config.toml
input = "waveform_16khz"
num_classes = 41
wave_strides = [5, 4, 4, 2]
eps = 1e-08
precondition_frequency = 50
weight_decay = 0.4
Rows from block 11 of a small audio frame classifier, named by matrix and row number. Rows with one number belong to one neuron. Each number is 200 + 30 x the weight over its row's rms, rounded and kept within 0 to 999. All counts start at 0. After the name is the row's rms in percent of the matrix's.
Before each neuron's rows are labels from the 100 clips, of 14976, where the neuron reaches its highest value: "lies over" is the class under the peak. Only what is clearly more common there than usual is listed. The data: short made-up English sentences, spoken by a formant synthesiser in many voices. In brackets: how many of the 100.
# fc1: first MLP up (model.blocks.11.ff1.fc1.weight, 768x192), inputs 128-191
# fc2: first MLP down (model.blocks.11.ff1.fc2.weight, 192x768, transposed), outputs 128-191

lies over: /w/ (39)
fc1.108,091,241,218,225,162,196,236,206,190,178,246,219,163,176,160,168,211,229,164,248,177,293,210,218,234,230,223,203,153,261,223,181,187,200,194,212,218,234,218,215,246,252,159,252,171,213,214,219,198,232,209,180,196,166,183,172,160,193,178,212,235,232,176,197,240
fc2.108,095,218,186,213,247,204,228,181,137,194,183,189,180,220,276,255,174,207,201,172,185,106,176,162,179,240,240,197,233,140,218,213,202,205,268,176,219,241,225,215,228,157,215,218,234,186,243,215,203,235,222,189,205,143,132,172,218,172,255,211,193,194,214,162,180

lies over: /ə/ (44)
fc1.582,121,228,175,171,209,184,156,238,168,213,194,166,275,196,217,175,207,280,219,217,169,188,188,125,196,263,181,189,197,168,178,128,225,205,270,239,176,172,169,221,153,189,146,170,131,183,168,227,158,223,205,190,182,254,151,205,168,139,117,211,221,218,227,179,214
fc2.582,119,207,215,185,182,190,207,217,203,263,244,199,176,103,217,207,163,225,228,206,156,171,243,204,198,157,208,194,232,199,211,241,150,240,223,206,199,204,258,250,135,208,236,187,163,199,181,222,236,185,174,185,176,171,211,187,213,234,231,186,187,238,207,217,194

lies over: /æ/ (96)
fc1.690,122,176,236,184,173,236,232,154,240,160,222,162,212,184,173,206,190,207,167,209,191,198,175,195,177,233,203,198,186,217,191,167,179,203,155,213,231,155,177,195,182,191,186,202,181,212,185,202,240,196,203,158,160,197,173,196,203,214,160,227,191,234,217,153,221
fc2.690,129,157,166,211,260,206,204,194,217,186,202,203,219,226,189,232,169,236,232,144,167,196,153,212,183,131,159,192,147,206,163,246,177,212,190,197,175,102,229,205,208,215,204,197,168,215,194,195,219,166,230,215,197,190,155,173,201,143,232,228,243,178,218,182,218

lies over: /u/ (78)
fc1.517,092,261,187,182,180,181,221,188,159,202,231,199,189,154,174,163,198,180,188,236,131,166,165,226,232,188,182,270,229,194,194,180,228,220,195,192,132,266,210,171,201,206,190,142,182,235,252,177,266,212,162,191,270,206,181,221,199,209,150,149,176,184,206,192,191
fc2.517,113,230,188,235,238,145,240,220,179,212,186,206,201,203,246,169,172,248,232,185,162,150,168,140,217,134,236,210,216,206,255,249,200,256,169,195,186,240,224,231,194,221,220,229,126,210,234,187,220,241,202,229,208,200,156,158,243,164,183,199,219,134,223,195,153

lies over: /z/ (93)
fc1.250,106,203,193,229,185,199,245,198,188,249,193,163,227,211,153,166,217,223,243,185,207,199,175,191,133,195,226,203,168,204,153,176,246,185,176,216,176,187,212,211,172,248,174,178,169,206,217,247,252,224,214,195,203,185,164,198,199,222,149,196,195,192,186,239,166
fc2.250,101,170,215,117,187,195,229,232,181,176,176,162,212,188,163,171,256,235,178,151,237,135,287,197,178,131,154,236,198,167,224,243,202,203,229,181,225,165,198,247,200,177,226,188,199,184,259,175,176,198,174,161,157,170,202,208,179,150,209,209,262,226,223,187,205

lies over: /ʌ/ (33)
fc1.724,118,201,198,175,203,214,233,275,181,174,179,204,208,164,210,191,173,250,240,217,204,210,175,188,170,225,187,192,217,198,153,135,241,211,233,181,208,161,203,213,174,214,182,215,201,197,177,151,223,205,193,142,216,180,182,217,147,261,167,211,235,169,200,230,183
fc2.724,112,148,215,126,148,184,214,186,186,172,195,173,176,165,197,142,193,216,228,199,246,194,251,201,210,195,219,183,211,157,195,228,174,242,197,194,148,206,242,170,179,198,232,177,200,175,216,162,264,208,201,168,197,259,210,176,189,171,228,216,204,201,190,223,215

lies over: silence (100)
fc1.304,112,223,221,192,211,145,249,220,169,240,175,186,154,167,213,216,228,189,171,205,170,177,229,271,187,166,146,199,212,219,148,166,171,179,243,160,212,196,229,148,227,186,208,193,197,189,164,189,246,226,219,200,203,185,179,186,133,227,211,172,207,179,214,213,184
fc2.304,118,253,186,271,203,185,252,191,205,202,201,226,254,153,179,224,226,171,216,202,190,151,202,216,216,205,227,140,227,197,133,239,167,183,244,183,173,212,160,213,186,180,205,237,227,238,200,248,229,175,171,142,207,230,156,218,209,217,216,253,239,181,184,128,201

lies over: /ɹ/ (100)
fc1.339,104,181,209,190,158,225,216,195,191,225,163,208,97,178,150,226,197,142,203,197,170,258,164,204,170,221,195,174,171,207,211,178,182,213,234,190,233,163,178,232,208,191,197,219,204,246,201,215,205,188,179,162,175,206,213,208,225,174,161,205,168,177,157,214,196
fc2.339,090,197,213,197,242,197,241,198,174,203,249,242,216,249,189,247,181,217,227,212,214,197,218,241,220,165,149,166,198,168,267,217,168,260,172,173,142,270,165,222,219,166,261,223,156,158,241,171,150,191,252,215,208,203,204,169,141,189,246,213,248,219,204,198,195

lies over: /ɹ/ (61)
fc1.260,111,206,174,179,210,242,199,258,210,192,228,201,153,186,203,220,232,206,186,205,172,223,203,203,136,143,203,146,232,275,226,247,190,240,178,242,175,239,174,246,232,226,239,101,224,208,171,203,236,197,185,163,195,182,183,216,199,261,196,175,81,176,172,203,164
fc2.260,117,198,216,121,183,190,177,235,175,185,174,248,196,250,187,192,223,222,218,218,237,159,214,194,203,189,174,224,151,188,192,206,224,197,189,188,157,227,149,216,224,179,238,219,192,210,224,223,176,232,238,266,226,243,171,183,174,231,244,190,219,213,267,167,222

lies over: /f/ (49)
fc1.503,104,195,225,195,178,188,167,231,280,171,242,208,170,202,169,169,216,165,159,160,202,155,214,146,187,160,154,176,205,164,214,163,242,187,185,182,214,200,214,168,161,177,189,217,221,178,203,179,186,220,233,174,214,203,156,226,144,172,203,186,259,172,195,208,169
fc2.503,119,189,252,201,244,230,214,241,234,210,228,195,184,224,185,203,210,186,191,217,209,183,210,244,178,180,219,199,186,145,178,184,169,165,218,233,187,166,229,205,207,210,204,190,166,156,154,167,251,207,190,168,205,185,242,168,221,198,152,254,158,189,163,197,211

lies over: /ə/ (100)
fc1.328,094,231,199,205,166,238,222,151,231,216,181,156,165,160,176,179,177,192,181,192,255,215,252,200,170,164,281,189,159,181,190,161,182,222,164,203,182,188,169,135,208,236,150,215,182,229,156,121,252,209,210,217,216,172,226,163,241,196,215,173,216,186,190,219,116
fc2.328,099,228,203,116,203,160,200,225,172,185,233,229,200,215,228,217,270,195,216,179,155,191,173,259,184,182,211,192,219,207,242,228,202,137,196,169,195,184,231,186,160,191,213,209,164,171,220,226,164,190,217,204,176,202,212,206,171,211,206,192,195,241,215,274,281

lies over: /f/ (34); /aɪ/ (29)
fc1.737,104,155,199,246,198,194,236,215,179,154,209,189,198,171,153,205,179,181,234,159,151,247,244,218,180,209,252,200,199,213,201,204,202,180,101,201,200,197,172,226,251,248,185,189,170,193,234,220,259,254,216,167,233,157,153,184,207,222,197,172,160,230,155,199,183
fc2.737,107,146,212,196,219,229,165,219,254,220,230,159,248,213,213,156,191,203,209,185,235,195,154,181,177,223,128,152,179,196,227,224,198,212,268,172,222,212,182,204,193,210,207,193,185,185,173,145,170,223,201,151,151,256,235,246,202,179,159,252,187,170,210,251,205

lies over: /h/ (51)
fc1.254,092,224,255,193,191,181,202,195,189,190,244,184,196,188,163,232,208,197,232,249,219,147,176,211,186,225,148,191,173,213,190,160,213,166,185,179,168,220,171,158,205,213,231,178,118,235,219,221,169,230,194,210,216,188,183,169,211,276,196,168,237,192,244,182,203
fc2.254,096,199,227,160,196,170,226,209,170,240,181,206,208,228,239,218,167,179,208,124,173,229,212,156,208,197,162,182,215,204,154,165,180,232,241,231,181,146,198,174,159,231,246,209,193,122,196,189,206,194,199,225,183,190,195,239,210,168,149,186,241,151,203,227,231

lies over: /w/ (52)
fc1.277,108,147,212,201,215,218,191,193,226,242,164,173,178,227,274,185,164,220,251,231,167,238,196,216,250,190,173,234,148,179,191,212,241,227,216,223,204,171,187,216,152,198,175,218,205,236,167,193,199,181,260,206,175,182,183,191,178,227,161,205,190,233,218,197,249
fc2.277,097,184,175,241,216,166,190,214,236,200,214,236,182,181,264,193,191,207,237,195,177,162,199,217,176,189,179,141,216,225,187,201,167,217,190,187,189,189,234,201,206,205,221,215,150,191,247,223,206,170,196,206,205,244,191,156,175,199,123,213,214,178,225,165,229

lies over: /f/ (62); /s/ (31)
fc1.312,105,215,180,184,185,214,226,155,204,188,213,196,182,185,166,221,228,173,167,182,166,182,148,216,206,219,172,206,175,180,137,216,232,178,157,264,227,201,159,159,225,126,187,188,213,203,220,185,198,197,204,159,230,238,217,232,167,240,202,173,165,186,203,183,240
fc2.312,109,150,241,256,222,193,170,249,213,175,239,234,157,223,167,242,246,197,257,210,183,236,212,186,200,194,191,215,213,171,221,212,200,201,201,160,194,203,183,236,191,238,202,212,172,215,224,149,163,241,158,205,219,251,152,221,136,155,221,178,212,172,169,191,180

lies over: /ɹ/ (61)
fc1.482,101,185,177,169,168,162,202,229,176,141,214,233,196,215,205,188,192,242,168,208,243,207,203,166,237,172,175,183,207,273,187,235,213,149,170,169,157,174,205,206,240,213,201,207,282,178,202,232,210,252,204,209,208,193,209,265,221,147,160,213,215,183,204,200,177
fc2.482,108,163,178,211,189,185,175,221,217,238,221,234,183,227,181,239,205,203,217,171,191,216,190,238,239,217,153,194,256,194,184,194,195,269,210,203,210,226,168,168,188,165,246,180,185,203,230,149,146,171,192,202,182,184,152,193,156,195,201,183,170,198,284,212,211

lies over: /ʌ/ (62)
fc1.736,105,202,188,153,185,195,244,228,181,189,168,156,141,274,246,224,188,208,191,259,174,179,108,216,167,175,192,232,205,245,192,232,191,180,149,189,202,179,168,197,168,193,216,183,147,212,196,156,243,237,160,207,178,205,181,221,212,172,208,208,120,212,188,224,176
fc2.736,103,189,188,167,205,193,187,166,241,218,209,196,200,169,184,175,222,137,157,219,137,237,211,233,180,182,229,171,124,212,208,167,197,207,190,239,179,162,238,187,208,246,148,194,174,196,219,202,217,195,141,230,177,190,189,157,237,226,199,228,243,131,192,169,218

lies over: /z/ (87)
fc1.330,108,154,244,212,140,173,204,173,161,170,194,175,185,208,121,196,165,195,246,221,173,202,174,188,171,177,229,179,161,192,188,167,205,196,204,217,230,133,225,211,218,212,186,179,141,183,157,136,201,200,220,183,211,234,170,229,239,236,193,227,212,223,157,244,201
fc2.330,113,181,248,164,219,191,240,184,197,184,217,220,201,269,195,178,218,254,168,172,226,190,262,203,197,170,192,205,211,161,200,241,165,195,275,196,184,223,219,227,160,197,155,181,273,147,188,195,176,222,187,201,182,226,167,217,198,147,250,187,206,253,215,179,187

lies over: /w/ (29)
fc1.438,086,133,215,301,203,175,207,173,180,186,226,216,195,190,267,219,208,201,194,170,281,179,159,197,193,140,216,196,149,228,215,218,174,182,256,222,223,213,178,223,135,163,189,174,232,155,187,149,218,172,186,221,229,210,188,257,178,187,232,170,253,174,235,188,228
fc2.438,072,214,194,128,157,213,187,212,217,242,174,226,252,238,152,195,184,217,200,225,147,216,219,238,190,221,195,239,269,182,175,196,181,207,147,178,163,185,173,186,193,188,228,167,198,228,194,241,195,209,154,208,185,177,220,157,243,222,164,211,121,247,185,200,196

lies over: /z/ (46); /dʒ/ (37)
fc1.202,107,182,197,220,131,216,185,210,192,155,211,123,234,189,185,165,172,228,278,248,193,169,233,190,205,198,219,173,183,235,170,140,165,232,266,198,257,161,224,217,175,203,192,198,154,221,167,145,168,185,208,152,198,206,232,181,163,194,140,187,250,212,176,240,171
fc2.202,114,176,233,140,228,152,193,233,226,164,197,191,176,252,184,188,193,199,241,166,188,241,218,196,213,176,198,192,250,176,180,235,173,223,228,195,189,197,266,246,191,225,171,213,218,188,174,208,250,260,171,161,193,184,180,154,199,210,209,206,239,191,251,194,164

lies over: /u/ (97)
fc1.749,097,249,177,151,187,210,215,169,145,192,138,228,140,215,133,232,229,217,181,200,207,259,187,201,134,208,188,168,164,241,227,182,203,236,123,210,206,199,169,170,226,215,190,202,205,248,162,216,225,215,146,202,255,191,195,187,268,164,223,201,93,182,184,195,195
fc2.749,082,188,224,241,232,156,206,256,196,197,245,233,190,158,250,181,208,183,221,214,175,140,207,200,157,169,192,211,192,158,179,226,233,166,237,143,185,241,220,189,184,174,184,161,152,210,235,231,209,203,268,202,204,203,167,199,137,245,249,201,248,184,210,200,226

lies over: /u/ (68)
fc1.651,101,236,216,140,183,187,224,205,183,240,187,163,170,212,248,187,154,221,206,262,161,225,98,219,221,165,237,253,204,213,210,216,180,186,144,205,180,219,202,189,199,230,173,201,191,222,205,169,185,211,201,184,232,195,201,190,211,163,140,184,164,185,203,212,192
fc2.651,099,194,196,217,216,171,229,176,215,197,224,249,213,198,276,224,186,147,196,186,169,164,201,207,211,171,203,182,196,206,201,172,159,263,251,183,217,215,225,210,195,172,200,202,187,208,218,202,244,245,146,222,220,161,188,205,260,180,208,213,244,132,216,227,176

lies over: /æ/ (37); /aɪ/ (28)
fc1.225,100,155,201,205,181,191,154,237,241,185,237,248,203,193,199,181,182,220,182,185,172,193,230,172,186,203,172,201,208,218,190,224,210,200,229,208,193,196,168,174,201,180,159,167,206,173,201,261,233,251,183,245,229,204,136,131,192,216,175,157,149,190,225,214,149
fc2.225,103,218,255,196,221,202,183,178,168,219,178,190,260,173,204,224,194,217,289,177,232,168,210,222,234,206,182,204,191,170,212,203,168,196,186,218,226,176,223,280,197,220,208,190,195,204,227,136,235,200,220,175,192,170,240,239,197,163,208,239,210,220,234,223,245

lies over: /f/ (29)
fc1.98,108,247,255,196,179,209,192,201,162,246,171,189,206,120,176,223,176,257,207,232,184,217,119,167,205,218,258,251,211,173,198,157,195,194,176,199,227,174,170,150,232,194,182,160,213,228,194,155,210,213,181,198,213,220,203,205,195,228,154,178,167,180,207,161,143
fc2.98,098,174,239,189,153,157,201,205,190,166,257,229,176,181,196,212,202,183,188,185,225,160,226,177,240,168,203,178,184,232,203,253,214,207,210,211,200,246,243,244,212,181,220,176,145,196,222,228,240,172,163,179,191,204,186,159,155,193,242,243,185,225,163,215,187

lies over: /f/ (38)
fc1.575,101,190,227,178,173,188,215,204,201,177,242,273,227,160,188,213,177,189,109,196,170,180,194,213,193,181,186,177,169,224,202,187,198,201,256,217,262,232,203,136,243,217,203,160,178,194,201,209,191,212,209,195,181,226,192,183,129,217,187,266,157,221,188,193,180
fc2.575,085,193,170,232,219,181,195,200,200,240,189,194,199,275,202,168,248,185,247,210,219,218,191,224,218,226,220,226,229,158,182,198,225,177,170,211,122,211,213,263,212,177,184,197,208,180,225,233,210,171,216,207,258,214,262,231,262,169,222,139,242,162,184,193,209

lies over: /w/ (52)
fc1.56,088,177,217,268,169,212,159,159,179,198,218,181,220,199,183,182,243,177,204,228,209,169,169,197,155,144,246,124,172,143,193,191,195,150,239,179,206,244,192,200,222,161,210,224,170,168,227,208,203,159,202,217,216,159,203,256,135,191,225,237,217,175,225,135,225
fc2.56,069,223,207,165,207,213,205,270,189,223,180,227,223,230,257,268,236,213,215,173,210,230,214,216,210,242,172,234,275,213,159,189,170,175,177,230,205,150,249,211,193,201,205,168,240,223,203,213,199,224,205,177,247,251,195,150,224,187,212,165,174,191,202,196,200

lies over: /h/ (88)
fc1.95,097,196,229,228,202,164,214,221,176,218,231,231,208,188,204,200,167,214,238,224,187,211,265,245,173,162,174,213,163,199,173,176,186,195,231,184,168,232,174,153,245,224,205,147,196,199,159,174,201,174,205,168,219,190,202,207,239,261,242,187,208,154,204,243,202
fc2.95,094,214,198,185,197,132,230,192,203,245,216,214,222,176,270,196,181,155,192,136,173,195,186,212,223,197,173,176,216,212,200,250,113,219,206,210,154,195,198,181,181,216,236,207,185,196,192,208,173,191,161,202,251,211,158,236,174,225,133,200,208,172,175,143,193

lies over: /ɹ/ (96)
fc1.82,103,217,182,153,207,183,162,153,193,221,200,226,140,190,271,136,225,202,190,216,136,191,134,145,158,203,221,214,246,189,224,215,167,203,210,152,175,168,198,178,216,207,214,193,178,209,167,261,192,237,191,236,171,193,231,220,188,160,173,174,225,212,241,155,215
fc2.82,119,157,205,223,162,221,230,174,221,197,208,218,209,194,249,223,193,220,218,192,210,205,136,205,250,234,180,138,168,216,197,183,221,209,222,215,221,213,169,223,174,170,224,239,215,187,204,118,142,154,204,169,246,228,179,199,176,183,155,170,242,191,199,210,190

lies over: /z/ (89)
fc1.344,108,181,240,242,171,176,249,164,144,221,236,176,231,258,169,252,258,236,190,226,236,235,219,193,190,158,216,184,187,197,188,219,157,193,148,182,221,208,218,177,170,135,198,181,128,195,193,186,227,246,251,193,208,201,185,208,195,193,204,216,184,201,161,235,224
fc2.344,120,121,219,182,215,202,174,188,218,192,195,253,223,255,153,173,206,208,178,181,201,182,247,210,130,172,175,144,165,171,184,227,225,182,229,245,202,130,248,232,253,234,179,218,208,204,218,171,243,204,217,200,163,178,173,161,256,178,185,233,261,217,194,203,184

lies over: /ŋ/ (30)
fc1.691,111,188,193,225,177,193,185,120,200,172,229,227,187,197,198,224,200,177,153,211,192,211,228,224,190,181,182,116,205,181,193,180,188,169,193,178,242,165,230,263,201,207,142,249,197,164,187,235,178,165,236,226,191,179,212,194,155,204,177,210,208,185,200,232,242
fc2.691,125,198,207,213,200,222,245,237,205,174,212,235,219,225,205,209,200,250,224,222,170,175,203,201,263,180,201,245,180,189,248,182,203,224,170,246,146,243,228,288,190,240,240,159,160,178,151,188,243,244,191,182,173,194,201,197,221,192,159,184,174,169,236,182,200

lies over: /ʌ/ (49)
fc1.451,099,148,187,257,166,165,179,225,170,139,204,198,159,226,220,196,186,186,133,166,159,217,189,181,206,169,169,213,166,178,244,237,222,223,226,200,193,210,237,192,125,223,202,206,198,171,178,217,166,173,209,194,215,186,173,243,119,154,219,240,226,132,197,197,197
fc2.451,089,244,188,169,231,176,152,182,269,238,200,229,257,196,183,188,192,191,230,213,312,178,190,186,210,225,217,174,225,173,158,159,169,189,184,205,213,197,204,229,251,142,227,179,218,274,223,205,231,213,214,229,190,173,243,163,211,187,217,188,165,239,229,169,202

lies over: /æ/ (72)
fc1.290,113,217,223,195,168,233,315,191,202,196,209,175,225,215,230,214,183,194,194,237,179,153,193,199,183,185,270,199,162,251,229,156,226,189,233,244,215,161,161,193,167,156,173,196,129,204,201,166,219,190,255,201,223,160,201,229,210,174,158,222,218,203,150,198,187
fc2.290,124,176,180,198,271,227,239,219,206,167,218,195,228,240,129,255,176,196,252,205,196,229,219,239,185,152,179,154,207,189,183,184,181,215,226,207,217,133,232,186,215,178,179,196,224,232,230,190,216,242,199,234,181,136,206,221,197,156,228,245,252,248,210,168,237

lies over: /h/ (40)
fc1.454,114,229,222,196,185,258,148,220,199,177,194,190,134,172,202,195,166,179,192,234,238,255,222,243,176,168,191,169,216,237,165,190,177,170,175,152,227,158,196,198,217,206,168,242,182,159,203,219,185,211,173,213,198,139,177,207,174,199,161,203,199,128,147,178,211
fc2.454,089,185,141,207,242,202,272,194,195,177,199,246,224,161,243,205,208,164,190,162,162,171,179,210,237,174,203,226,244,216,284,175,131,224,208,211,189,199,269,187,195,173,197,177,227,223,237,180,234,192,232,199,159,206,205,176,202,193,216,221,229,184,248,167,217

lies over: /ɹ/ (57)
fc1.746,104,161,208,200,198,223,214,171,173,239,173,247,134,202,228,179,207,236,161,223,192,198,135,189,183,184,245,265,186,198,189,234,232,165,191,185,162,246,164,187,246,233,167,208,180,204,206,189,224,247,214,194,190,171,173,214,189,210,228,135,89,188,152,186,180
fc2.746,096,197,174,196,163,140,207,222,209,141,247,227,209,211,237,233,172,186,197,158,145,190,230,239,199,212,155,169,203,175,189,229,177,198,215,170,183,208,260,212,157,155,216,179,147,204,244,198,264,198,178,212,198,185,168,235,220,216,189,206,191,187,213,214,161

lies over: /f/ (32); /ɔ/ (28)
fc1.171,094,183,179,273,261,204,209,175,170,212,135,240,234,233,200,149,194,189,177,220,224,227,198,189,158,187,190,199,213,203,213,177,210,224,202,221,234,164,197,171,175,234,154,180,188,182,173,173,190,244,184,149,248,243,211,269,212,245,199,186,172,238,138,204,184
fc2.171,115,194,185,164,177,244,178,160,194,192,248,217,210,211,193,210,176,175,190,253,220,225,226,155,164,228,173,178,215,272,196,264,190,233,224,171,224,228,182,192,204,156,183,211,218,144,212,188,156,208,216,193,203,209,245,156,201,175,246,172,157,164,180,215,150

lies over: /z/ (41); /s/ (29)
fc1.709,096,143,167,256,177,116,190,188,217,185,282,251,256,155,223,255,166,221,182,166,167,164,180,218,230,193,212,219,195,171,217,218,207,223,229,239,192,209,202,206,150,245,169,215,225,197,197,224,171,224,197,165,177,165,189,152,203,213,206,266,200,227,194,198,202
fc2.709,080,218,234,189,197,201,187,230,197,205,146,207,177,215,186,152,200,200,241,212,219,222,217,156,196,208,215,191,227,198,173,186,191,233,149,216,204,255,223,144,230,173,220,207,231,197,230,206,175,142,161,245,207,226,252,224,160,128,239,140,236,181,242,157,218

lies over: /u/ (30); /i/ (26)
fc1.646,097,153,177,216,203,192,174,204,252,162,195,126,139,206,206,194,206,240,180,239,206,214,242,168,197,224,217,174,154,182,171,257,209,209,194,209,279,162,207,252,216,212,203,214,216,192,206,188,193,182,131,174,193,195,201,143,240,180,199,236,203,168,146,232,254
fc2.646,086,230,227,201,177,189,236,194,181,203,230,253,258,193,173,191,193,165,200,186,167,202,151,205,177,191,219,152,217,140,187,130,159,229,222,170,122,262,182,198,170,226,232,258,222,197,191,268,202,193,254,218,156,213,184,233,173,213,182,152,198,239,269,134,178

lies over: /ɹ/ (30)
fc1.320,120,192,182,216,217,159,176,145,169,260,179,221,126,229,195,186,157,252,154,237,155,174,164,221,133,182,222,192,183,207,209,179,171,168,208,175,230,237,150,206,236,208,188,216,163,195,218,204,209,211,191,183,164,189,212,238,179,220,194,189,119,181,163,215,204
fc2.320,120,160,197,173,152,188,222,235,166,165,219,212,228,189,195,218,161,196,180,166,177,210,177,237,252,232,113,167,211,186,177,271,165,198,214,182,168,222,237,203,172,182,239,220,152,191,236,221,267,190,227,210,172,152,173,178,202,226,238,196,205,180,193,204,204

lies over: /æ/ (26)
fc1.767,107,191,213,209,212,197,175,186,193,188,190,151,211,228,203,177,266,184,190,210,253,168,203,177,192,157,199,238,187,200,147,198,127,135,241,206,181,159,198,200,223,133,205,227,191,182,159,204,146,236,207,186,182,209,198,245,195,198,171,156,163,175,176,189,212
fc2.767,120,206,244,155,184,192,228,206,187,146,213,203,169,203,210,203,211,168,198,172,275,216,204,204,139,191,212,183,189,279,207,247,203,155,241,166,199,204,248,189,170,176,214,201,253,159,234,233,137,222,267,184,200,218,161,197,142,176,215,192,163,123,255,203,182

lies over: /ə/ (49); /ɪ/ (36)
fc1.54,093,199,186,176,226,264,241,182,267,193,180,184,158,181,220,193,114,153,221,205,217,156,253,171,189,159,235,248,184,150,204,212,239,170,211,239,150,184,137,173,208,200,189,212,175,246,221,150,175,216,150,162,205,211,193,188,201,213,178,177,187,162,245,207,219
fc2.54,104,162,198,211,205,137,132,155,199,165,258,230,172,288,181,183,216,259,228,177,176,217,180,206,169,210,210,236,221,204,234,171,175,138,155,214,197,161,242,257,202,212,237,189,179,197,231,182,250,174,231,248,167,211,243,199,202,218,250,203,187,264,260,203,226

lies over: /ɹ/ (76)
fc1.422,100,201,192,242,250,202,232,139,189,172,158,189,100,185,191,202,216,194,227,185,229,246,184,185,185,176,234,163,204,211,188,179,186,223,225,185,186,125,214,216,198,147,229,223,244,235,241,229,202,199,207,235,219,209,245,191,260,208,196,188,242,171,208,202,245
fc2.422,097,195,208,202,121,235,258,213,166,233,246,235,209,228,198,245,172,185,184,172,195,233,222,235,226,171,177,198,219,167,219,205,189,246,167,239,224,277,192,178,173,229,213,177,216,168,185,142,153,190,201,155,195,208,184,213,151,242,201,207,226,229,214,188,145

lies over: /w/ (55); /z/ (28)
fc1.542,104,233,224,168,179,209,177,162,184,183,182,193,204,151,215,174,181,150,182,263,169,184,134,187,226,220,199,191,160,191,144,205,218,184,160,157,182,172,193,214,185,156,185,219,167,213,234,184,239,203,168,185,257,209,203,171,171,236,183,143,172,236,171,162,216
fc2.542,099,223,168,169,231,126,230,227,193,237,164,200,181,228,214,214,229,213,215,172,179,189,237,169,224,198,225,235,240,224,198,231,147,255,198,198,235,276,256,181,200,200,192,194,137,250,212,197,221,205,223,183,177,205,152,164,216,162,184,165,217,193,206,195,159

lies over: /w/ (76)
fc1.287,106,175,157,233,199,214,187,159,161,175,211,208,180,206,237,184,200,199,179,210,255,225,160,180,220,195,260,215,178,127,218,169,214,214,200,187,219,184,137,206,155,236,206,259,230,194,235,155,202,232,203,197,176,252,192,184,156,183,155,201,221,184,225,192,221
fc2.287,117,172,201,173,221,219,190,188,234,216,257,191,215,231,190,219,236,204,287,138,152,204,184,269,220,179,163,198,189,170,157,249,234,230,204,158,205,194,243,208,164,172,231,217,186,171,168,201,231,218,226,208,228,199,199,220,180,176,161,207,181,243,202,235,188

lies over: /w/ (27)
fc1.569,090,171,200,269,230,164,238,194,247,142,298,199,191,214,241,204,174,156,193,201,264,201,121,204,194,239,215,203,174,202,203,200,197,169,204,219,190,133,259,220,195,202,203,218,197,189,182,183,221,248,190,200,184,174,189,196,164,169,178,195,230,226,181,228,173
fc2.569,085,182,183,167,161,232,214,168,170,263,149,202,171,186,201,195,173,240,233,132,157,233,223,191,227,209,210,212,232,191,180,140,188,225,140,213,204,243,176,182,207,241,230,196,258,203,204,173,209,195,210,190,199,234,244,244,230,211,199,202,195,198,214,130,200

lies over: silence (94)
fc1.2,106,228,235,254,248,239,213,250,183,178,216,249,201,224,197,294,237,205,175,185,173,254,169,217,155,201,127,193,218,212,170,200,233,202,150,199,203,214,196,143,253,205,171,164,191,218,221,203,204,236,210,234,173,203,200,237,171,172,220,195,196,204,242,198,222
fc2.2,085,198,218,183,142,145,218,202,217,235,234,213,172,204,272,207,236,178,247,217,206,191,176,211,202,214,211,209,193,236,240,154,195,187,250,123,215,216,236,156,138,196,206,185,170,163,264,192,180,203,250,169,166,206,212,186,191,160,151,210,209,201,196,173,248

lies over: /h/ (26)
fc1.639,107,205,157,231,200,132,233,194,242,232,200,248,186,239,215,216,225,169,234,193,182,176,216,211,193,166,246,184,135,185,163,200,221,183,229,222,223,254,193,238,214,230,166,229,225,218,193,215,233,166,204,141,191,210,191,235,194,224,169,190,206,233,214,184,217
fc2.639,110,214,264,237,197,171,185,229,173,175,214,236,242,172,175,189,194,128,170,197,207,265,211,236,211,194,192,156,199,212,196,217,185,268,153,129,130,255,246,174,194,206,190,182,163,240,180,165,170,180,158,187,190,208,217,193,167,177,221,194,216,181,239,168,207